Rows from block 4 of the decoder, named by matrix and row number. Each number is 200 + 30 x the weight over its row's rms, rounded and kept within 0 to 999. All counts start at 0.
# conv: 3x3 conv (decoder.decb.0.2.conv.weight, 96x96x3x3), inputs 72-83, a 3x3 kernel for each
conv.12,240,192,221,250,238,233,207,229,215,206,240,253,251,140,174,205,237,191,251,193,191,176,200,173,175,194,188,171,178,188,180,203,175,180,169,227,216,178,175,215,228,230,179,192,185,222,193,212,240,213,196,200,177,206,186,278,200,237,175,198,210,211,202,181,213,189,201,190,235,198,189,201,184,181,221,200,184,249,157,214,191,211,221,222,205,200,196,129,253,194,195,211,228,216,197,238,206,191,212,181,220,229,150,207,226,182,196,175
conv.13,209,216,194,204,176,204,178,239,174,221,220,177,190,194,146,168,182,169,195,159,175,237,219,212,175,195,143,206,159,202,196,218,208,234,184,197,203,238,189,204,158,205,196,183,205,171,292,138,239,171,205,201,211,239,162,125,144,231,239,175,208,128,213,157,252,138,227,121,223,146,216,190,243,254,272,218,216,214,173,140,195,200,210,167,155,230,210,203,160,190,242,250,234,226,196,183,193,244,241,201,139,205,170,204,182,166,221,209
conv.14,173,184,178,199,213,183,141,161,167,186,173,189,186,147,201,169,160,154,165,194,182,218,160,187,176,181,163,220,203,180,194,164,194,170,229,177,211,182,157,214,183,211,215,138,197,215,192,169,181,197,209,195,215,209,180,159,144,162,180,143,192,205,171,246,195,157,191,232,232,195,186,184,172,225,212,207,196,181,237,161,187,179,180,212,181,208,219,175,215,191,213,215,182,243,242,229,221,244,225,229,184,225,181,188,201,237,209,202
conv.15,193,196,190,206,213,146,145,249,170,200,221,212,217,212,251,174,132,215,95,202,179,200,174,220,202,227,156,181,133,209,188,175,199,245,135,194,141,229,145,192,233,247,202,188,202,183,210,172,210,214,182,171,201,182,211,202,181,209,219,185,215,213,217,220,186,180,236,229,204,288,158,230,175,224,208,239,181,253,210,188,233,182,138,234,181,194,198,183,168,223,175,219,205,206,197,157,237,198,175,145,194,184,254,183,195,180,168,173
conv.16,174,190,177,197,181,165,215,247,210,195,240,263,246,184,233,191,226,202,237,128,202,196,179,166,188,217,188,197,227,218,160,212,201,190,202,188,248,192,183,212,182,223,194,209,190,158,145,151,176,174,143,243,190,202,158,203,169,153,238,151,213,166,184,201,222,183,209,236,246,191,205,176,194,177,190,154,180,190,173,231,176,211,260,211,245,192,235,181,244,133,183,224,185,173,240,153,249,185,265,191,192,164,174,150,140,198,264,172
conv.17,210,167,213,188,147,237,199,185,202,186,225,195,135,158,206,188,174,218,207,214,173,213,256,200,203,156,252,185,224,217,170,190,241,222,191,227,206,231,219,199,244,129,208,171,203,245,197,182,224,177,255,204,167,223,219,207,170,136,185,257,233,207,178,169,208,167,225,165,185,212,163,187,203,183,212,251,199,245,203,218,197,189,219,183,230,215,230,184,157,193,206,194,152,183,211,203,215,196,213,201,183,207,136,202,161,192,187,207
conv.18,220,241,205,216,193,237,157,228,250,224,215,252,170,195,184,197,216,247,220,195,195,170,208,268,185,171,197,222,214,172,222,170,201,214,161,159,251,231,177,251,181,191,150,256,194,243,164,205,194,221,224,174,188,189,165,171,164,203,204,192,283,202,214,192,218,191,138,213,197,295,135,187,192,252,235,214,230,181,255,178,244,210,191,197,202,194,210,190,203,307,218,229,197,238,205,173,230,206,114,230,152,228,163,161,253,199,220,204
conv.19,217,245,194,247,278,168,202,197,201,181,224,262,128,229,155,239,231,262,205,202,178,250,246,227,144,183,192,235,223,164,225,210,249,181,196,212,197,234,215,234,149,210,202,163,218,200,183,195,188,158,195,230,180,245,239,207,236,243,205,240,209,223,181,196,170,162,174,153,198,150,311,273,197,198,194,183,164,178,172,167,238,198,183,211,184,193,248,225,212,180,206,185,222,164,217,199,193,185,187,206,193,100,239,207,150,210,130,208
conv.20,202,197,184,212,191,210,191,191,193,217,216,189,184,219,196,169,207,192,133,165,171,197,234,215,173,149,238,189,143,239,231,220,197,201,193,175,210,220,189,217,211,201,190,236,190,185,154,170,201,255,199,225,194,181,193,161,193,172,213,167,249,244,253,217,146,203,185,210,224,198,207,200,215,181,214,239,207,211,185,208,153,214,205,241,177,187,235,232,169,207,224,202,189,174,220,235,195,218,170,229,205,163,261,143,238,214,204,193
conv.21,202,166,155,193,174,189,200,203,176,170,180,152,199,179,201,238,113,159,207,207,212,182,214,219,162,131,163,202,242,153,167,230,152,290,244,260,226,157,202,202,174,224,162,201,204,106,235,185,238,198,194,218,204,176,197,183,147,180,134,166,228,189,180,180,203,188,199,174,201,211,262,235,192,206,219,185,206,203,225,203,150,212,181,227,180,209,168,208,193,166,241,166,120,144,195,141,216,220,207,222,217,149,176,135,230,227,212,240
conv.22,153,212,218,189,254,180,254,217,187,202,191,177,200,187,186,153,240,262,159,154,154,195,203,222,142,197,153,226,196,160,185,150,162,205,208,201,238,253,187,184,222,159,137,198,233,184,186,204,225,247,257,222,189,185,246,238,210,225,147,182,174,134,160,186,227,177,175,218,251,229,194,242,212,219,230,191,241,227,217,228,183,203,192,166,192,229,169,197,211,207,197,202,245,208,218,170,248,151,152,201,229,199,222,157,194,180,217,235
conv.23,177,173,163,130,200,181,216,157,212,181,142,159,181,157,182,162,149,146,213,180,194,247,178,185,173,145,196,180,171,180,178,184,173,188,160,197,155,199,167,217,223,185,187,169,214,232,202,189,212,221,150,247,231,195,177,157,186,215,133,179,187,176,211,199,262,261,189,247,227,187,166,206,234,157,159,152,182,192,268,219,141,178,208,225,156,172,222,230,153,178,186,189,173,197,163,183,252,220,228,186,135,120,141,254,226,199,160,260
conv.24,218,245,135,185,227,223,161,209,252,234,219,237,196,238,227,210,216,197,187,217,206,242,254,228,214,191,214,202,195,242,186,224,179,201,173,171,218,201,190,244,159,196,211,180,197,187,235,154,241,194,161,192,236,207,224,209,232,214,226,234,261,254,227,214,186,209,160,253,192,173,218,157,203,187,219,202,283,240,229,157,173,223,188,201,231,227,186,209,206,235,159,269,182,191,174,235,239,196,156,266,227,168,202,224,212,210,143,197
conv.25,156,204,175,204,196,214,203,197,208,191,192,201,164,166,188,220,133,173,210,232,199,200,211,182,162,152,196,202,215,181,208,186,168,172,171,215,226,214,248,182,175,241,191,149,243,179,171,203,192,231,190,195,240,165,143,162,135,210,253,207,244,192,264,209,193,174,218,179,159,218,260,245,213,219,228,245,214,183,242,241,233,186,177,229,167,175,198,188,155,180,184,188,186,220,222,221,207,224,204,192,203,161,211,181,203,192,152,174
conv.26,213,228,208,189,192,179,196,207,195,197,261,168,189,200,234,200,210,142,229,288,316,222,150,230,159,205,211,192,210,179,180,243,197,179,203,218,215,192,165,194,194,124,175,236,220,213,215,215,193,233,211,198,180,179,210,190,188,211,205,186,164,218,202,163,206,202,212,226,209,208,205,201,221,217,173,159,161,209,125,191,183,210,189,202,225,233,168,160,217,181,185,215,226,220,167,234,239,202,195,229,215,158,209,133,199,154,173,204
conv.27,163,222,216,190,144,226,185,173,214,205,174,232,223,214,209,248,175,213,185,178,189,199,278,202,196,216,224,220,157,181,197,203,201,192,260,180,192,233,229,187,216,211,200,209,185,218,177,187,154,281,201,193,203,212,240,114,230,150,257,192,135,101,144,251,206,160,210,213,171,203,191,236,189,231,234,178,219,200,216,207,217,186,198,232,213,197,181,229,230,203,197,216,213,218,179,169,211,228,229,210,216,282,191,182,168,221,250,206
conv.28,195,159,198,212,243,208,201,219,189,199,262,240,199,245,175,149,146,182,160,199,197,225,159,282,185,197,212,153,214,131,148,198,142,229,199,250,210,197,225,230,242,173,169,209,182,107,221,142,173,218,161,220,213,212,207,147,230,202,198,215,155,229,194,242,183,218,223,241,211,183,179,197,181,199,193,145,232,160,189,142,184,207,177,216,196,228,239,220,201,219,208,185,223,199,247,200,203,221,227,190,132,187,224,215,171,206,168,200
conv.29,167,180,193,225,176,229,239,255,196,219,170,271,198,232,230,177,273,200,141,214,164,213,234,196,235,97,198,221,209,192,217,176,251,189,198,184,224,183,191,229,241,190,214,176,227,249,178,256,210,204,217,183,208,165,205,207,190,216,213,203,229,202,263,178,198,194,186,213,210,189,199,191,222,168,203,196,192,197,173,184,214,224,183,220,219,260,210,238,195,202,198,214,172,227,184,213,188,214,188,234,200,212,190,201,185,199,190,174
conv.30,187,221,171,169,259,171,197,235,185,188,148,208,177,246,156,166,199,205,308,271,205,161,196,234,234,276,231,166,226,142,189,250,195,178,235,209,168,226,203,205,199,193,217,186,199,195,179,164,200,205,141,195,189,212,141,239,182,194,224,199,241,244,154,183,175,169,190,188,217,221,228,172,198,174,198,200,256,230,180,218,156,176,181,251,162,166,220,197,207,160,189,167,188,218,189,228,209,179,194,164,176,200,241,186,141,185,212,212
conv.31,192,195,177,161,225,221,204,184,197,200,209,179,151,217,141,208,183,143,179,207,221,198,239,219,228,187,156,205,226,201,203,188,149,190,236,197,217,184,185,250,171,236,187,189,202,218,163,178,229,187,184,214,198,135,200,172,198,170,223,202,200,150,182,222,244,184,218,192,180,221,220,168,173,230,188,165,244,189,235,232,200,194,195,152,275,169,183,227,240,175,209,215,229,229,207,236,212,117,159,207,186,150,207,187,170,153,239,182
conv.32,206,221,193,194,191,209,240,164,230,223,135,204,212,196,211,188,245,185,187,187,189,169,238,188,215,200,182,200,220,196,212,232,228,165,243,178,205,184,206,212,157,230,206,167,255,218,160,264,165,234,194,283,108,242,218,156,229,168,200,140,203,256,221,191,210,178,203,155,182,203,184,193,164,234,197,229,198,265,209,146,218,202,184,194,189,195,180,178,196,188,212,159,192,190,191,182,209,228,208,241,266,239,224,166,203,183,234,226
conv.33,199,214,181,267,226,181,185,203,231,201,174,172,208,191,218,175,184,189,237,223,204,220,218,170,162,197,223,147,217,160,171,201,189,152,227,225,180,189,227,223,193,205,177,215,190,147,198,192,213,179,196,203,204,210,137,172,191,200,180,161,235,189,192,198,169,259,209,160,210,218,175,241,228,154,192,209,184,227,163,176,230,228,154,213,153,198,221,204,199,207,170,193,156,219,261,201,220,232,153,260,155,184,207,220,218,232,171,217
conv.34,160,159,301,186,208,230,176,185,268,189,202,199,201,226,173,210,207,150,185,188,216,146,203,220,185,193,168,255,308,124,208,238,193,216,247,181,214,151,163,184,184,181,156,167,210,229,159,167,215,181,171,255,216,212,238,213,156,254,227,185,226,221,190,206,190,154,160,211,212,150,217,231,202,201,193,152,190,193,186,231,151,188,215,229,244,194,238,214,255,178,204,177,184,213,192,178,210,212,138,211,187,192,159,187,186,168,183,145
conv.35,203,166,220,222,175,231,169,183,211,217,198,174,227,223,176,201,186,148,203,182,222,250,244,272,201,179,211,204,267,215,188,227,172,238,154,208,202,202,175,211,192,257,157,208,183,246,215,227,211,194,237,216,204,227,231,159,172,189,215,188,226,196,203,213,194,188,184,157,231,205,206,179,175,203,185,163,167,186,249,219,138,180,181,216,191,229,225,186,203,207,221,138,158,217,186,198,156,244,200,166,237,154,246,231,217,242,228,231
conv.36,205,217,244,193,185,228,225,189,271,176,235,227,193,216,236,246,256,163,181,185,164,203,210,224,190,191,178,227,243,200,204,194,161,166,178,195,187,244,211,216,171,167,200,188,208,235,210,237,266,148,238,220,220,196,256,281,202,246,170,184,165,190,168,176,177,165,219,190,163,190,196,215,171,265,213,228,241,220,237,176,167,193,197,169,207,258,174,206,203,224,223,188,209,205,211,237,165,215,171,220,165,186,189,143,153,199,260,198
conv.37,172,169,371,189,157,206,182,186,258,207,173,175,184,194,197,192,213,167,185,254,193,240,236,157,225,216,166,225,178,207,224,219,164,226,214,193,181,181,196,209,208,214,195,178,189,180,155,194,186,180,200,204,202,196,193,221,253,201,203,181,198,206,228,178,181,179,150,162,209,180,165,228,191,151,217,165,151,206,179,181,162,194,239,168,202,206,154,186,220,173,232,208,92,221,240,166,219,221,131,220,200,186,223,190,202,196,187,165
conv.38,216,199,201,189,230,187,207,264,207,203,176,192,187,173,255,236,248,182,235,206,196,240,187,198,198,227,191,202,215,245,242,249,165,201,255,230,182,170,172,166,230,215,208,193,177,215,191,230,201,200,197,213,192,195,238,196,189,195,224,164,207,217,218,153,163,214,203,207,214,162,212,204,252,196,167,248,186,235,244,190,243,193,215,127,200,194,222,214,149,176,181,187,208,213,247,186,207,202,153,215,132,228,157,241,203,206,155,170
conv.39,213,205,158,210,181,228,166,166,189,224,233,176,223,223,175,127,204,173,204,254,218,211,225,252,151,99,135,184,193,214,206,164,189,174,246,162,163,173,171,196,184,226,269,216,260,203,148,203,203,189,216,187,218,187,177,154,165,133,210,141,243,197,230,176,173,238,188,197,157,210,191,174,188,266,226,201,192,237,172,160,198,191,172,192,201,232,248,182,203,192,210,208,195,223,161,181,171,192,182,152,172,129,165,182,204,204,176,244
conv.40,233,159,248,200,234,201,157,202,210,160,208,201,141,252,216,219,167,235,200,161,180,182,202,204,260,157,187,185,199,155,221,232,240,159,182,138,189,229,213,209,144,188,206,211,270,193,211,151,207,195,150,187,227,176,193,195,228,213,213,198,143,249,203,179,193,181,214,234,199,201,180,185,207,196,187,214,156,206,203,195,239,197,237,198,177,202,199,249,171,162,167,231,174,222,206,245,188,247,178,150,182,183,232,193,246,161,226,180
conv.41,207,164,211,165,142,214,210,190,225,169,220,153,162,188,185,211,211,155,191,236,231,144,156,191,247,190,206,216,221,212,198,173,185,194,151,178,180,200,225,268,218,165,200,167,175,148,205,191,163,205,150,210,221,175,238,247,238,211,145,141,159,197,189,146,203,239,247,222,177,243,214,113,212,215,196,210,172,192,230,209,219,239,201,237,164,198,213,186,175,217,184,216,178,187,185,172,219,210,211,205,211,217,212,161,173,220,214,236
conv.42,202,196,212,226,212,196,165,161,205,226,189,189,212,183,208,163,224,229,198,248,231,126,163,178,194,225,187,178,230,208,234,179,189,223,161,186,179,223,203,168,169,162,225,176,225,207,250,190,201,171,192,218,169,194,224,160,248,199,209,213,196,201,158,221,193,230,180,184,181,213,244,170,234,202,162,210,190,207,193,228,189,220,161,215,204,203,221,218,171,193,205,227,244,166,209,163,235,236,194,193,206,151,196,191,131,226,180,262
conv.43,213,187,208,283,178,165,209,232,174,194,178,160,200,192,150,190,207,234,160,198,268,204,216,157,200,199,197,228,197,189,207,206,197,178,186,170,178,249,198,202,223,192,214,170,220,210,153,186,218,179,188,203,198,202,228,189,233,203,186,183,190,166,167,204,213,207,210,203,177,204,228,222,221,194,174,190,206,208,252,228,233,220,202,206,213,213,161,192,218,233,250,188,225,190,167,292,268,208,153,237,202,177,254,227,203,166,216,205
conv.44,196,176,164,163,157,231,174,202,164,226,164,174,185,223,218,196,167,120,188,223,244,158,202,256,213,166,145,214,176,211,217,215,211,137,185,207,220,168,193,190,186,165,219,175,188,190,228,207,172,156,231,205,194,232,237,233,202,264,218,185,187,198,216,204,197,166,223,213,198,222,249,169,199,232,171,182,160,194,214,197,238,148,196,199,166,175,195,192,199,208,201,154,189,184,191,259,154,139,245,238,181,114,186,206,150,224,227,175
conv.45,147,241,234,145,200,208,145,186,200,208,174,201,214,175,207,208,205,165,240,169,175,231,196,164,236,186,185,200,225,173,245,194,165,150,209,215,188,168,198,214,193,193,194,196,200,171,206,186,197,184,156,159,179,218,207,204,206,210,178,187,184,213,215,202,193,156,174,167,209,165,181,232,214,170,235,182,185,198,237,194,173,174,170,257,180,203,191,169,174,261,179,90,243,222,187,174,225,204,192,197,204,172,230,190,210,205,194,148
conv.46,215,232,203,234,220,250,190,181,178,207,201,207,206,191,166,196,214,179,206,203,204,194,186,191,206,161,225,239,146,164,158,189,199,148,195,175,271,181,243,225,207,200,196,182,213,213,215,166,162,183,188,166,139,152,183,146,186,164,216,165,197,186,166,170,187,236,158,246,240,203,214,178,239,209,239,184,246,196,249,166,168,217,228,180,183,193,203,191,193,191,259,160,195,199,187,191,167,227,178,202,160,184,164,136,219,176,205,188
conv.47,221,205,222,178,229,175,219,217,220,187,167,185,175,216,265,205,199,208,267,217,214,203,184,189,195,171,180,160,183,174,226,167,199,225,209,239,190,217,191,201,151,197,194,162,161,168,196,183,196,192,195,214,230,265,213,204,192,174,182,142,207,264,241,209,219,242,205,200,179,160,181,198,231,174,193,207,218,151,235,183,228,183,163,190,168,185,219,257,188,245,233,246,203,223,158,207,208,167,169,193,166,183,179,206,213,221,244,276
conv.48,174,212,182,193,174,178,153,199,154,197,209,223,209,232,167,223,242,262,216,176,190,216,213,227,201,172,225,196,235,174,156,241,224,212,211,237,207,204,169,159,209,191,233,216,168,221,220,217,187,220,157,211,162,183,182,158,188,205,204,177,201,196,319,217,172,225,188,186,161,216,192,205,176,228,200,217,181,259,178,192,183,207,204,188,244,189,211,241,146,201,180,195,222,252,206,190,159,210,224,164,213,205,159,139,136,166,240,134
conv.49,189,224,213,191,216,239,203,163,224,221,227,187,236,162,137,211,180,203,174,193,198,216,200,175,180,237,219,222,168,193,201,202,156,174,213,154,217,231,172,160,203,241,179,184,200,192,209,216,159,230,236,183,194,176,209,196,190,211,193,185,218,252,174,163,222,248,297,203,164,187,150,207,251,171,187,142,234,228,146,200,220,228,194,191,287,225,134,229,169,187,186,224,213,180,199,196,177,230,190,233,198,161,211,177,224,232,233,200
conv.50,193,206,199,215,226,166,183,146,198,166,220,231,186,190,174,192,200,194,219,163,124,198,176,188,263,235,189,237,212,226,189,207,182,177,188,138,218,228,191,179,210,173,205,194,187,222,230,171,174,171,162,216,213,193,205,230,202,198,196,226,193,241,178,192,189,204,200,201,169,185,171,215,219,228,169,226,216,165,200,218,143,200,213,191,206,194,186,174,139,201,185,188,196,261,228,175,251,178,220,189,304,130,183,210,186,208,234,176
conv.51,191,167,207,234,164,201,194,224,199,215,205,217,208,188,228,194,193,230,203,205,231,180,215,266,182,192,209,222,147,206,179,213,219,247,211,188,165,212,186,217,203,198,222,210,166,189,135,234,215,258,194,198,235,182,208,172,183,167,168,195,191,299,240,200,209,210,211,252,222,186,221,231,186,182,199,179,213,214,212,198,188,208,225,203,226,236,178,192,188,195,183,227,186,225,177,166,212,196,212,144,139,230,189,221,252,226,208,182
conv.52,218,202,206,209,208,239,185,199,196,220,178,183,201,197,192,234,207,234,203,215,201,165,241,180,211,183,176,208,196,210,221,205,177,191,162,192,186,244,221,187,174,214,173,196,173,183,136,151,206,181,169,167,233,172,164,154,195,232,174,214,253,203,251,257,242,261,164,125,181,204,176,207,207,170,149,196,206,198,216,231,188,203,178,246,181,165,154,171,182,175,213,207,230,241,210,254,168,198,163,222,160,239,215,177,209,166,209,147
conv.53,193,245,216,217,195,188,200,228,152,210,183,204,197,211,224,211,272,183,171,188,173,139,181,184,153,167,163,249,178,246,170,188,197,126,178,174,170,203,171,204,183,176,215,189,221,186,143,261,146,228,169,276,206,229,235,270,224,185,212,223,239,184,194,186,179,187,225,158,199,175,257,192,202,206,173,226,170,186,171,221,197,201,202,175,176,223,205,190,240,194,221,203,210,177,196,210,208,155,180,207,161,262,186,186,202,210,232,186
conv.54,169,196,192,192,228,162,229,221,230,208,224,172,201,188,187,186,213,181,273,314,259,161,127,200,169,176,206,145,185,152,218,206,199,206,215,216,230,189,205,195,194,202,207,203,189,241,258,232,201,220,188,181,181,175,200,101,188,188,226,185,207,272,221,195,217,185,200,262,214,236,209,239,187,205,135,187,200,193,192,211,215,251,179,277,216,246,227,206,155,224,234,196,199,228,163,194,178,248,175,192,229,179,222,196,217,210,169,241
conv.55,190,178,229,196,161,213,204,186,186,255,200,209,222,217,221,226,246,141,192,136,185,184,192,205,152,131,209,213,182,214,164,220,213,160,183,185,192,219,221,248,214,189,253,201,134,201,203,257,214,227,210,159,294,248,188,233,169,205,202,218,170,204,160,231,221,193,257,179,216,240,245,184,205,208,195,242,183,184,244,203,277,206,169,149,257,220,197,180,202,196,198,252,179,190,202,191,218,201,235,164,227,188,180,176,222,214,186,147
conv.56,213,174,213,202,198,202,165,171,199,199,213,233,218,196,191,210,134,175,230,192,215,240,202,192,228,181,149,198,162,217,187,190,204,151,209,192,161,174,228,222,207,176,203,192,235,184,230,231,180,192,200,201,187,159,219,189,211,211,228,227,240,222,139,200,174,193,216,209,216,194,210,233,204,208,188,226,187,156,235,213,183,179,189,227,209,219,227,185,226,188,206,210,186,187,235,200,213,197,184,188,170,177,201,168,131,220,191,169
conv.57,217,199,202,193,159,232,215,172,198,225,196,168,179,187,162,223,235,179,228,160,188,141,198,180,201,244,266,191,146,197,206,193,209,206,227,185,229,188,196,172,123,179,190,208,221,210,137,234,191,234,176,216,197,205,193,195,171,217,204,178,262,200,240,120,209,117,221,164,166,234,217,195,236,218,207,223,184,199,224,200,190,214,187,212,268,176,237,206,184,247,146,249,188,204,178,181,181,205,164,172,226,132,185,192,234,183,199,191
conv.58,226,165,230,258,162,132,206,174,181,188,193,183,185,172,243,228,169,200,245,221,171,216,244,208,183,160,277,186,219,164,170,225,187,187,146,179,220,219,205,187,177,196,189,188,202,198,177,259,185,161,262,197,183,230,171,177,171,164,202,214,242,253,265,200,237,204,194,169,237,164,188,186,194,199,203,189,206,214,239,220,172,215,271,203,229,252,249,193,224,192,165,183,184,183,212,216,209,141,246,204,220,200,253,197,223,194,241,240
conv.59,220,181,177,184,224,207,263,187,278,212,197,222,216,218,220,231,233,199,216,201,221,229,237,215,194,233,210,179,159,196,205,206,205,208,208,206,218,250,203,195,207,182,220,186,208,239,181,209,244,189,201,183,177,189,131,237,134,204,259,250,251,143,258,200,231,218,190,188,166,194,265,219,197,197,221,229,222,221,207,213,205,191,204,157,246,194,219,231,211,238,163,169,165,194,245,215,248,161,236,169,251,178,147,249,205,184,185,153
conv.60,183,222,190,170,158,216,211,192,156,156,214,208,174,205,203,144,212,189,201,159,198,282,187,222,253,191,198,245,131,189,199,188,209,196,219,206,145,203,236,176,150,203,181,214,182,189,219,212,209,177,202,171,186,195,225,199,219,244,180,216,187,214,250,206,225,174,190,228,203,213,268,185,189,204,194,150,231,208,226,196,114,238,207,179,187,199,219,211,236,220,164,244,184,209,233,192,192,251,246,229,132,241,196,190,170,206,198,214
conv.61,216,218,144,156,169,210,226,161,174,205,191,235,249,237,250,207,175,264,193,223,236,248,243,196,223,229,229,222,238,210,200,229,205,182,182,220,192,198,214,163,193,257,194,192,198,212,205,165,183,173,112,208,159,144,154,194,237,213,203,187,213,216,191,154,177,204,167,168,204,233,189,164,209,202,186,160,181,249,215,229,200,234,222,206,180,224,285,231,225,203,231,222,230,195,159,216,97,174,234,227,232,209,200,178,192,187,184,183
conv.62,180,228,156,202,252,114,214,128,140,198,158,205,305,189,196,243,186,232,223,149,220,151,231,164,212,229,179,195,165,194,194,230,211,159,142,225,234,176,197,194,191,223,182,196,180,207,173,217,179,206,231,208,215,199,191,223,248,226,231,222,152,184,173,181,249,148,239,203,206,165,201,219,185,211,217,169,167,231,213,220,196,234,191,225,213,240,248,209,180,164,134,225,139,193,176,165,183,198,230,194,214,218,206,245,214,204,163,207
conv.63,180,183,225,182,148,243,135,182,205,156,190,173,165,209,178,206,189,233,191,237,256,240,226,184,203,221,185,188,176,204,184,157,165,189,242,162,214,234,150,190,198,192,252,172,195,179,206,184,206,209,171,222,163,226,213,202,172,194,210,218,244,161,203,208,197,195,203,184,262,161,259,226,196,202,208,204,218,206,166,217,188,202,159,216,180,120,171,213,215,202,210,223,191,206,261,205,190,193,206,188,221,249,191,137,167,229,192,228
conv.64,208,211,197,204,224,234,190,237,156,197,166,157,204,191,216,208,191,197,244,132,212,163,213,157,188,175,200,178,234,172,185,192,173,230,216,228,208,195,205,208,242,193,189,268,177,193,239,200,183,232,170,215,224,216,178,155,230,173,231,180,163,212,183,226,160,194,183,250,191,185,236,163,209,101,209,191,260,196,199,175,188,216,192,226,196,255,171,206,198,235,231,231,220,209,234,215,191,163,191,208,226,173,191,166,180,190,195,156
conv.65,223,216,168,255,204,205,217,202,169,213,212,187,265,190,150,156,157,229,133,184,217,171,189,201,217,161,214,150,210,206,221,196,199,193,202,211,161,214,162,208,227,218,237,208,184,170,183,145,195,163,167,210,151,177,233,173,224,214,157,197,198,217,232,194,247,180,226,208,141,159,132,232,218,206,190,269,174,183,156,202,212,181,155,189,190,154,209,179,189,184,164,159,189,154,153,221,158,150,287,231,184,204,231,201,201,221,213,157
conv.66,165,212,188,152,162,247,212,203,257,172,208,247,220,227,152,153,187,217,187,134,232,206,179,140,173,162,188,169,206,152,217,205,165,238,212,209,184,188,185,192,202,254,211,227,190,226,193,202,166,222,237,197,231,186,207,190,181,224,185,223,210,190,161,213,207,179,178,151,134,190,250,298,212,236,169,207,208,223,157,189,222,236,216,182,263,254,206,240,224,184,215,168,199,244,242,215,237,275,167,231,171,212,223,228,197,206,206,212
conv.67,190,238,225,212,179,147,264,229,216,209,251,197,251,342,315,181,247,179,195,216,231,156,206,205,193,235,125,203,181,173,171,195,212,198,238,225,212,208,214,186,166,188,212,214,187,214,208,202,223,199,225,238,155,199,232,270,168,228,217,212,188,189,146,220,191,205,249,159,192,192,209,176,203,223,226,150,247,237,205,183,234,234,188,164,221,172,231,230,207,121,181,179,191,232,194,176,157,233,213,216,191,157,204,185,126,214,202,220
conv.68,208,201,243,181,216,236,226,178,201,209,206,244,169,204,227,193,276,207,144,184,155,197,171,201,246,222,183,220,159,170,186,149,193,178,195,224,251,206,244,233,184,191,204,236,213,216,155,183,243,205,226,216,180,227,191,197,168,182,195,200,264,205,239,164,200,250,225,177,248,194,211,185,254,225,148,216,178,221,190,196,236,195,233,243,210,211,209,184,231,175,172,281,265,208,260,203,240,149,201,148,202,156,207,201,227,163,211,202
conv.69,263,209,181,175,238,235,186,203,195,232,208,202,242,140,144,279,184,228,196,246,273,183,195,188,191,208,270,209,238,190,202,189,194,227,186,184,193,184,185,212,210,231,176,202,181,215,229,157,209,194,215,197,205,230,230,232,208,178,236,245,196,305,214,181,217,178,207,205,236,182,211,143,188,198,228,172,186,205,169,205,229,164,159,201,201,220,206,243,226,228,207,233,208,205,201,239,197,193,239,178,234,229,191,221,222,222,132,129
conv.70,206,223,198,215,186,222,191,181,210,222,217,202,182,239,207,226,196,228,170,152,197,175,241,188,253,181,239,239,212,206,192,236,177,170,212,219,207,203,179,197,194,220,179,223,213,262,279,230,214,203,204,255,190,165,178,236,233,207,205,217,199,152,173,211,205,199,136,177,208,248,191,183,219,182,226,212,242,210,242,204,253,206,175,180,215,202,215,272,240,233,216,205,205,209,202,190,225,186,171,227,245,198,188,214,245,199,181,175
conv.71,214,195,223,204,178,185,212,206,173,175,216,184,155,186,198,276,218,228,211,317,169,205,160,159,203,164,170,184,207,206,174,215,166,209,205,218,216,194,182,232,260,202,199,195,178,157,219,121,227,168,240,249,174,245,183,219,201,189,214,195,162,216,131,180,186,195,228,153,255,197,236,229,227,181,211,220,198,219,171,223,163,213,190,198,204,224,222,229,169,205,197,190,199,189,172,211,200,203,217,206,223,174,228,146,240,159,193,133
conv.72,200,219,252,261,233,176,226,174,262,234,207,242,215,182,262,219,235,253,190,178,235,190,189,210,194,199,241,207,208,180,188,166,225,107,173,215,174,158,281,245,212,186,195,154,198,163,186,327,195,206,220,177,199,279,216,217,192,174,214,212,222,224,267,171,188,218,182,220,207,197,204,223,198,166,245,225,283,201,203,225,231,212,227,180,198,220,229,176,206,206,203,150,240,224,229,202,218,253,169,215,204,182,149,180,219,192,157,146
conv.73,236,203,213,218,224,237,210,178,212,226,178,204,218,220,241,212,206,156,162,169,205,200,232,218,202,212,183,259,194,224,205,215,202,198,195,172,213,197,176,216,264,183,253,205,234,257,242,175,217,157,163,218,190,195,246,258,284,207,175,190,237,213,198,172,212,177,172,292,204,199,237,212,181,186,213,209,185,183,210,241,221,190,213,188,176,215,160,193,176,201,226,253,179,218,213,157,212,251,169,186,164,155,182,206,203,197,247,167
conv.74,177,154,263,238,195,183,213,221,217,204,174,163,175,202,220,200,182,168,206,192,241,232,218,250,234,220,221,255,223,234,198,170,267,196,174,207,159,229,226,253,206,180,209,218,166,147,203,173,189,177,156,190,178,189,213,197,220,165,221,157,208,203,156,209,196,187,230,233,204,236,213,202,130,234,210,171,215,234,201,190,193,158,170,255,227,215,225,182,166,195,199,180,166,217,144,258,194,234,230,207,259,203,248,206,253,209,161,156
conv.75,204,179,168,216,221,177,219,175,220,192,159,199,164,175,191,200,210,218,186,177,199,173,216,201,185,185,225,181,162,215,200,207,185,213,176,219,202,214,177,196,167,186,200,221,199,184,213,162,176,198,183,232,131,205,207,189,181,231,158,245,180,201,193,166,198,165,204,198,225,209,180,171,217,193,197,203,195,174,225,183,177,204,191,231,239,177,216,194,229,189,209,196,211,182,247,172,206,144,228,171,232,184,198,200,186,174,182,197
conv.76,194,248,197,249,170,191,191,191,204,190,203,188,229,154,226,207,198,200,205,188,225,199,165,198,234,212,272,197,245,231,203,204,177,201,114,191,185,212,169,205,228,184,232,174,255,172,215,180,194,231,228,181,202,183,192,221,173,250,255,230,226,177,194,187,144,193,228,196,181,223,178,196,202,224,229,209,178,221,155,223,159,202,217,247,225,216,287,215,220,208,172,195,211,203,220,250,220,227,147,218,174,162,177,169,194,115,175,204